config = dict(
    encoder_arch='resnet_bottleneck',
    model='image VAE',
    dataset='histories of elementary cellular automata, time running down',
    train_examples=295000,
    image_size=48,
    crop_scale_min=1,
    horizontal_flip=False,
    color_jitter=0.2,
    bottleneck='kl',
    downsampling_factor=8,
    encoder_norm='batchnorm',
    encoder_activation='celu',
    encoder_channel_attention='se',
    encoder_depths=[2, 3, 4, 2],
    encoder_kernel_size=3,
    encoder_stem='single',
    encoder_avg_pool_shortcut=False,
    encoder_widths=[128, 256, 512, 1024],
    loss='l1',
    latent_channels=4,
    decoder_norm='groupnorm',
    decoder_activation='leaky_relu',
    decoder_weight_standardization=False,
    decoder_widths=[64, 128, 192, 256],
    decoder_blocks_per_level=2,
    decoder_block='bottleneck',
    decoder_attention=False,
    decoder_upsampling='nearest_conv',
    kl_weight=0.001,
    init='xavier_uniform',
    residual_init='none',
    optimizer='soap',
    beta2=0.95,
    lr=0.003,
    beta1=0.95,
    shampoo_beta=0.95,
    eps=1e-08,
    precondition_frequency=16,
    max_precond_dim=512,
    merge_dims=True,
    one_sided=False,
    adamw_lr_other_params=0.0019,
    grad_clip=5.0,
    steps=7200,
    batch_size=256,
    epochs=6.2,
    lr_schedule='wsd',
    decay_fraction=0.2,
    final_lr_fraction=0.1,
    warmup_steps=360,
    weight_decay=0.1,
    adamw_weight_decay_other_params=0,
)
Rows from block 0 of the decoder of a small image VAE, named by matrix and row number. Rows with one number belong to one channel. Each number is 128 + 32 x the weight over its row's rms, rounded and kept within 0 to 255. All counts start at 0. Numbers have three digits each.
After each channel's rows are labels from the 100 images, of 14848, where the channel reaches its highest value: "top examples" is what is common among them. Only what is clearly more common there than usual is listed. The data: histories of elementary cellular automata, time running down.
# convs1: 3x3 conv (decoder.mid.0.convs.1.weight, 128x128x3x3, each kernel summed), inputs 0-127
# convs2: expand pointwise conv (decoder.mid.0.convs.2.weight, 256x128x1x1, transposed), outputs 0-127

convs1.27:109120177164106146143156109130099170152095076092097159136148076102108176131089161152108110102122102139090131162157126101142147160175131175111108135115084134105097156083171124168130201159177153049108117132125192091102120077072136066140171072216105066105102114126148154129118142121067107153157114151138124162142142148137139089098150093127161101126101123153116078195202133137095119127126
convs2.27:076121178118150215227147143162156110082097124135175079145146145101164134102139131090080179143148142201152143161143112130135179112083168124103132150121128125143142183081139160095153066156117123156096118165118111124127081159116150176139125183168120146119144117126116105147104180131125163092147140140121054110139181146126128151142204122127109120069089193143120130093147095055140103119096
top examples: 110 turns on; 100 turns on

convs1.37:104128152160155104154159075172084126130148140117143109092133144109157109135048114152182106109160149141131099085182157091141074137146108178190137134093089071154091093103083099122124104161102109091146147117104180128103102097093127205132126128111076087156199106184135175132107142150157092118145116083094078114100079188064144144076100091113127148161107132121108110060137149097144147119087
convs2.37:132158115161146156132066157146142125140150097106126151141179128083124108101124117119168123133136143112171142154149105051124096135186139159137160130126062100160130097201166121088105136158133099093118126129139102114124138100129210219121166168158115105084121128167114094137110133114166110056092137081119135160164130127070168173117106192166105120155093135161170155164148159047190095141116
top examples: 100 turns on; large cells; 110 turns on

convs1.54:181158117112132144154170038107148155156102150074148181129119113133144140087149128107148103124106139115108103111129092134132024112115120125156130122150097126105134082104157115125113141085103181152118124107108102139145109083102171115202146100106166137094081113153138155135149130103144111079051143193168110129138115118145148163066092154160107134162151097147120080000163095100137141124086
convs2.54:199203179090116247078089138149158171085128094154092088115136110076158115116138125217146138142149138132161111114168117125095147165154157110111092136102099137187191074125149121180111103091092120099127095139127117115144155095171152176185094095106091118114188139139129111118132091110162114074101123109127151128121175168107163153094133113105130110163159111107181133123143163114110131146139
top examples: 110 turns on; 100 turns on; 111 turns on

convs1.55:164172161142196158117179145174094155156128114172122089078156109150152139116128106136143207107118112117198131110152139092138168141139133157128118102086156139094160069089135179137117141146142133160113180129114152196119185143107122177129144116164162043141132132139125135072184087148132144146127139166132116121142129130192158147130175172165082074094069107099119087121105066140094168089077
convs2.55:089113163113122144201109170136133121187131107115124154126122128084080157120091121091073081141141227126070125090091145114117150155079115157132109125122108199145076115175089100053146169122162115148169078100169127143136086161175163088139117126119122090112049075124135075113142109152147073198065167174110125120117055113112132107163178111162121175159126154108144169133139110226134117127118
top examples: large cells; 110 turns on

convs1.104:129149153111169176089109108147127123114147172119125143121088134139117091115111105136141148125150141052171151215104116144072108123072114151111109144186161094161139126138108163163099114120055123164124108106094084106119125151156145126144133185116129069102066158163104096095082140218143103144172132123076092099090075150087123166123118117133117165145152104132175091121081170174135198053138
convs2.104:125114057191111101087168097126162164159132168099099143130149107157150147080147139122098170159111110079180150131123153169119113097093112118113199093107170072073133092092096141110120127150155123173117115153135126179182103124152073079131118101146118153107089173151096117105110148191110157161131135148100127077107086131145088098168108154130157080119115155147121132115095120083121143114142
top examples: 110 turns on; 011 turns on; large cells

convs1.63:112128134166114108107115116066109136118099120120130125129107076085151099127156143125145162115101145112138067085148140055083155128097125153199138117087155083147126120144124117096158180124049116081074142157105163130127143104109119111161095141224101125151127033113168098136147154098125131120141141153168140124156095135120129150165088054150127111152151078107177088181075225098140147142135
convs2.63:172100130081132210158130174118124068140159114103143183075169112135084147116177108161142130132125134119102172057190088098139134153080079205126183203143193176155157107134091137116116105156069122157167135152103108089153114189062173158157097120134122092158072129169198140107154173161132138105152114131124087081085146161055128130163188076081109134153130108130097089149118122113096090107130
top examples: 100 turns on; 110 turns on

convs1.75:117125091075122122125102181100103106120162131130150136126087162142108036089183083124143132122122120147166106110150118150102125147099167152057138162113092143210095119110159145132162091140128182133106121072107087108103129155143158091117137025140187114115036137164128164138101136122134107166080148157139129152171147098164179169086099110169136106129144127087125117073147113138172176114075
convs2.75:079110125152152097195120144136169134130151046083076139129031181164094195108098147107101081124119191151152153113157150203136136106193109079101125157120125132005086150145118105141086101139123135107149103152161102123133078108156147149080072242116067124091102103085094148082119149126139174131145152147144114180127117144131066133142063128143122136081118159113092155098132191117130143163150
top examples: 111 turns on

convs1.57:104165157132173141097119176175127146178184151158134137131133107105154070143161115128084135093093163113104140062125107135142114120070141135207086105111140136094118125047119192155158163089137214123117150034120128124110142135166115132104133123176120094080136141144146173082175083132081110102092148191155125139164164160178143133094156153144130114140148159110102132174198136115117172126127
convs2.57:145123135134125086148133129107131141205178125135178133121121146149147100145134126074109142146132184120102138124109141101154119164141166160146106125152128148113085111132120127078133129155064138106136122113139129125129100104128151100223108094088127108125095093091094124073162118154161098161114140145118109148135071067150078132152164142175125121155106171124125043115137116121133062044093
top examples: large cells

convs1.53:100150104087101168151115147168104140154191166157163140160071075104102118119096127117126193149154126087124142131122101203129148066064111109184069121107126099127138139104116153146141138138079128174111185095127153084086163130122074037169099121110194119111058151099136158144135114150131127078098156130134153127162162110148157140144207136138142112104182151135140184117098090131174118110110
convs2.53:166121125095107162172094117122120115174149094081107124126114163117138095122143101059127137165114171140143142141105114109134190150145155154165151107095124115151062169148207132093141163107106140090164122104174150119156116101172170120105069143116145090033110133120105156160135163145087063122155154142152194196171106073088131123136118108158124099096111081182130137162063089120108113131133
top examples: 110 turns on

convs1.101:115118160122135129096109143140145138113149130100153148143120132123143125099118119115097138082093113088131103144094069106083024111121121129160155165132124137125116136095156061154141139186151234065110165108135151136120147104068192131138106171141206094108124106121118076145109134161152141120116148085117094132133085148041137172124099134173142179102106061122123114057093111160136192115100
convs2.101:115163133171140159138108086124133142102088131146111118164134124140020101082128128120166143076146119116140156079136176168175121074084195141079194125140089061128147117080121164105158122111128106116108132088120109114126123099146100105093125106121143134097076129215110144107138191136118089162141081170129101144183117166130145131115122090107121118121121110145154175120132131091145077153196
top examples: 110 turns on; 100 turns on

convs1.95:137107113061094117147134128101165110147154122167150079183131155054151113178125146138127103140134110121105144110221136150123216162132110146121123159101145172144148191132145155139165159112185199102126147121130100081109118112062046124071142127099088124131187147108114111125128114088154118140171141126098126119166117158154132043160184149111094118143123196078103139121139125178118098161133
convs2.95:174176099101158118157097114105122105123123104104123116161167122144155153109067095165131155117142065131108120115112130080066103112047140179110113121110124150091139146129137107124134112114090107099130145204101106092158141161186177118121147150185158129173185133162168158159072111139088128120111114113153181164072092140105060162119156138157084106162120097116098179144131126141149182179136
top examples: 110 turns on; 011 turns on

convs1.92:114140098114133110124152169117125150130094123166130164084063106110146136160081119101132070078140101105092121203164127141117115103100126145113122150136099132153109095146126116107111134110117029137136130127111092139071134138255129111140144109159225128117146144120097185119128120141088143133140087073068136159160107135119140139067075079099138128124119155091110118151137205107159120137126
convs2.92:120117084138112139142106120126124113180176062150088154177110136172167087157140105133106136102098123165210148111118146162152132160106127130140121146089091142134117130096137095134125110126118150155195143155120148153119150153126145190150138110142085098115121134155169142146133061110092118148189131127083040130055153126168094154099156131126189173129111164160168101132126136121143127141105
top examples: 111 turns on; 011 turns on

convs1.6:130080119096089144130128168142104091121108137137135082153161147155120153196218093150142116157159153099129160116138108094110097085137140130207122134184185157161140103122102153141146075152089170162152180131181123132106155109169196092189117133068126086112150144118124139123099116139171146162142135167105119103117074110089134104131154144109124096164160060117174144089018131147097141110102
convs2.6:160137140119099181157200065130074107168109111157124091080134137123107149134120158164182108131182144130088139154154088148056114077094136110079120133144165135105117108077080105124133091115169145123134162142140109104089104144102061131176102123063094209179115089104046086131142091144117134110126146105107150165102149083191143099112095072132072151133118111146148096137145136170147132148109
top examples: large cells; 000 turns on

convs1.67:108133088142130147121099113148138158156120167156171118102157154079070107102169135117124168108132115109159094131124104146139207101108109098206132156174121075157122115118066048084106121136055089091121100186164134121152113204142128158101125136169151125141037096092128119123113171128119136106134121113131090163153110102115109136168127043075209139173119101162156134129163143122159146138148
convs2.67:160073136110152228104111124120119091111124175161132139114124143133120112117088107158168126127158159119133113129155111069137122123081121167154104174126140139060113103152168175089161115150066145146137124147045143113106117114053191098151175073143118137094106150196164149091143091153093121120126127134144097098128179124167124138160145166113132145123126166178180167167127141119104091153101
top examples: 100 turns on

convs1.87:156102119094136188158143094111111114124094114103104134111109137088108163086144129099102054171104144164103169098122083076114150123149142123141237113139130098051137109104072124148147101177137143117134145107093123131101128143118086109088087060118113150104124171162114091123060145130174134116170116081179120088146139187109151138129171144127143139142171239125158113119116122101109180139068
convs2.87:124148113151102150142082132125130076102121153115148185109072186133084126163152098159180115128104075147077153095074147102132163139118105125116139127117160101087106116058153091166091101122094139191138120155138096107076117151159136125127119126158114120088103124137146140151113152117170162129122145083104145144163203171136129124148176134082131098138118142172111040142137106066124111153217
top examples: 001 turns on

convs1.34:141127126156166147063153135094237119104091160131135137056145094101077135142132183167172123152041142179111136173152130110116090103083108112082134140092146150083100139134131150115120141101139094160124105088088181120132139154255149137084114145114106130079172116121134139089132133085093152113147125094116139097116153116114105111106145168124079081120085132107142121095118157099115146182136
convs2.34:158125129141131119153105111101140144152131101121135016135164120107125104162167108125181153094110125031135151108125127170087126107141088096148119087090137151109076134120130128092085089133123141116111127133126133129153134131141178108086119083090163054076084116146170147108117127178117120141120094122069152105151063090139163106112109090161181149120136198147128077121157120101154133116129
top examples: 111 turns on

convs1.22:055132097103119111121124094127150127136100065107130085099050095153096105111149151110171049123052111116118150150149091145149120091166116114115118137123187118103138115170102182120165109086073106088159118102113094144133129151097160056165109106076146052166164149135169112103088144137108088104149126086122126161138148183146172084142182134118154119171160091119140104109047147145171159148128
convs2.22:150121144035104137171123108137073124097110132137128133140198162136105088136151122177154137089125084147138119100142085184143098180108144099135157131175168034098118098156173184152115084129048113092122108139109075140086171122111134131131107149155120143121099168113101168109111122148135155148138160182118091144172164078149116145194129120095159135142121085110161190157190099130128126152130
top examples: large cells; 111 turns on; 110 turns on; 010 turns on

convs1.42:093163117125075154117153135087119134157159104133152165161125125117164046093096084145097153114161080109148138048142141146061090114122147156169135116173131129187160107173170116134134125093132192123150102105119182102138159164195129113151128130089122094176209124108149164050058076163109172127130133162135133129092095092119147121089141142148114078146198108144158122130114157122130168120174
convs2.42:098188048146156044101116093126134097203134109146147133163160096089127159158115135110196158109122102089109145165114118118147073167126137136142117116132071159091120110118107096103168105099156102139104107136149145140135110120103154157104144106117138163157109141097163142144129141155108082144127147177126142123129128118122100108128128126130080144174138131094140101109108120228096149134148
top examples: large cells; 001 turns on; 111 turns on

convs1.17:126071107073141113134142075117184128136092074080155081139134143120140147147099125155138099153119129126108099131138103113110109126134115159136164151154106176152166101142149110127116211147090150121205078133102149139125111055087149083151147165102171096165094070131145092129063139174101157137078111168132089138130070112081166197103081098155156122156065102150084122188136099117126158081096
convs2.17:173101114215148170119104112156132050115095118139138067088158114133133139117132129066060130110135169137128150111149102164140120137144119173153108148149205177134205158119112139107123107153103129096172158097068131116134145125124115110099070045157115064104120072091098116079107089152066118108091108143154112119133098138143147139119141134102127111215160125173144085049148146165110175094130
top examples: 100 turns on; 111 turns on

convs1.12:078139077145122174131146130104103124049092151139083135130153117146128130115119109181137134148130156102178106170081144157166102138150122124111151125185132160132102130130150160106090078170131114146139123062104101135128110231129108163106127096113164126164108112174121098074165179077172177167123070085125114127143139132059101144157138174113180109138109075098062128091203106118072142149109
convs2.12:141089167193124165128119155134154099182168133131161181127108122186132148113111100075104114136123125051146127128064135133118147107126142150171096169140152130073057185177101156013089096135131130127109132155167130154127115125160113118083132083144176059139104099137105120121133110111096143157119125120119145132090078108117136173140097128101132075199130091132126176137114015129139135122125
top examples: 100 turns on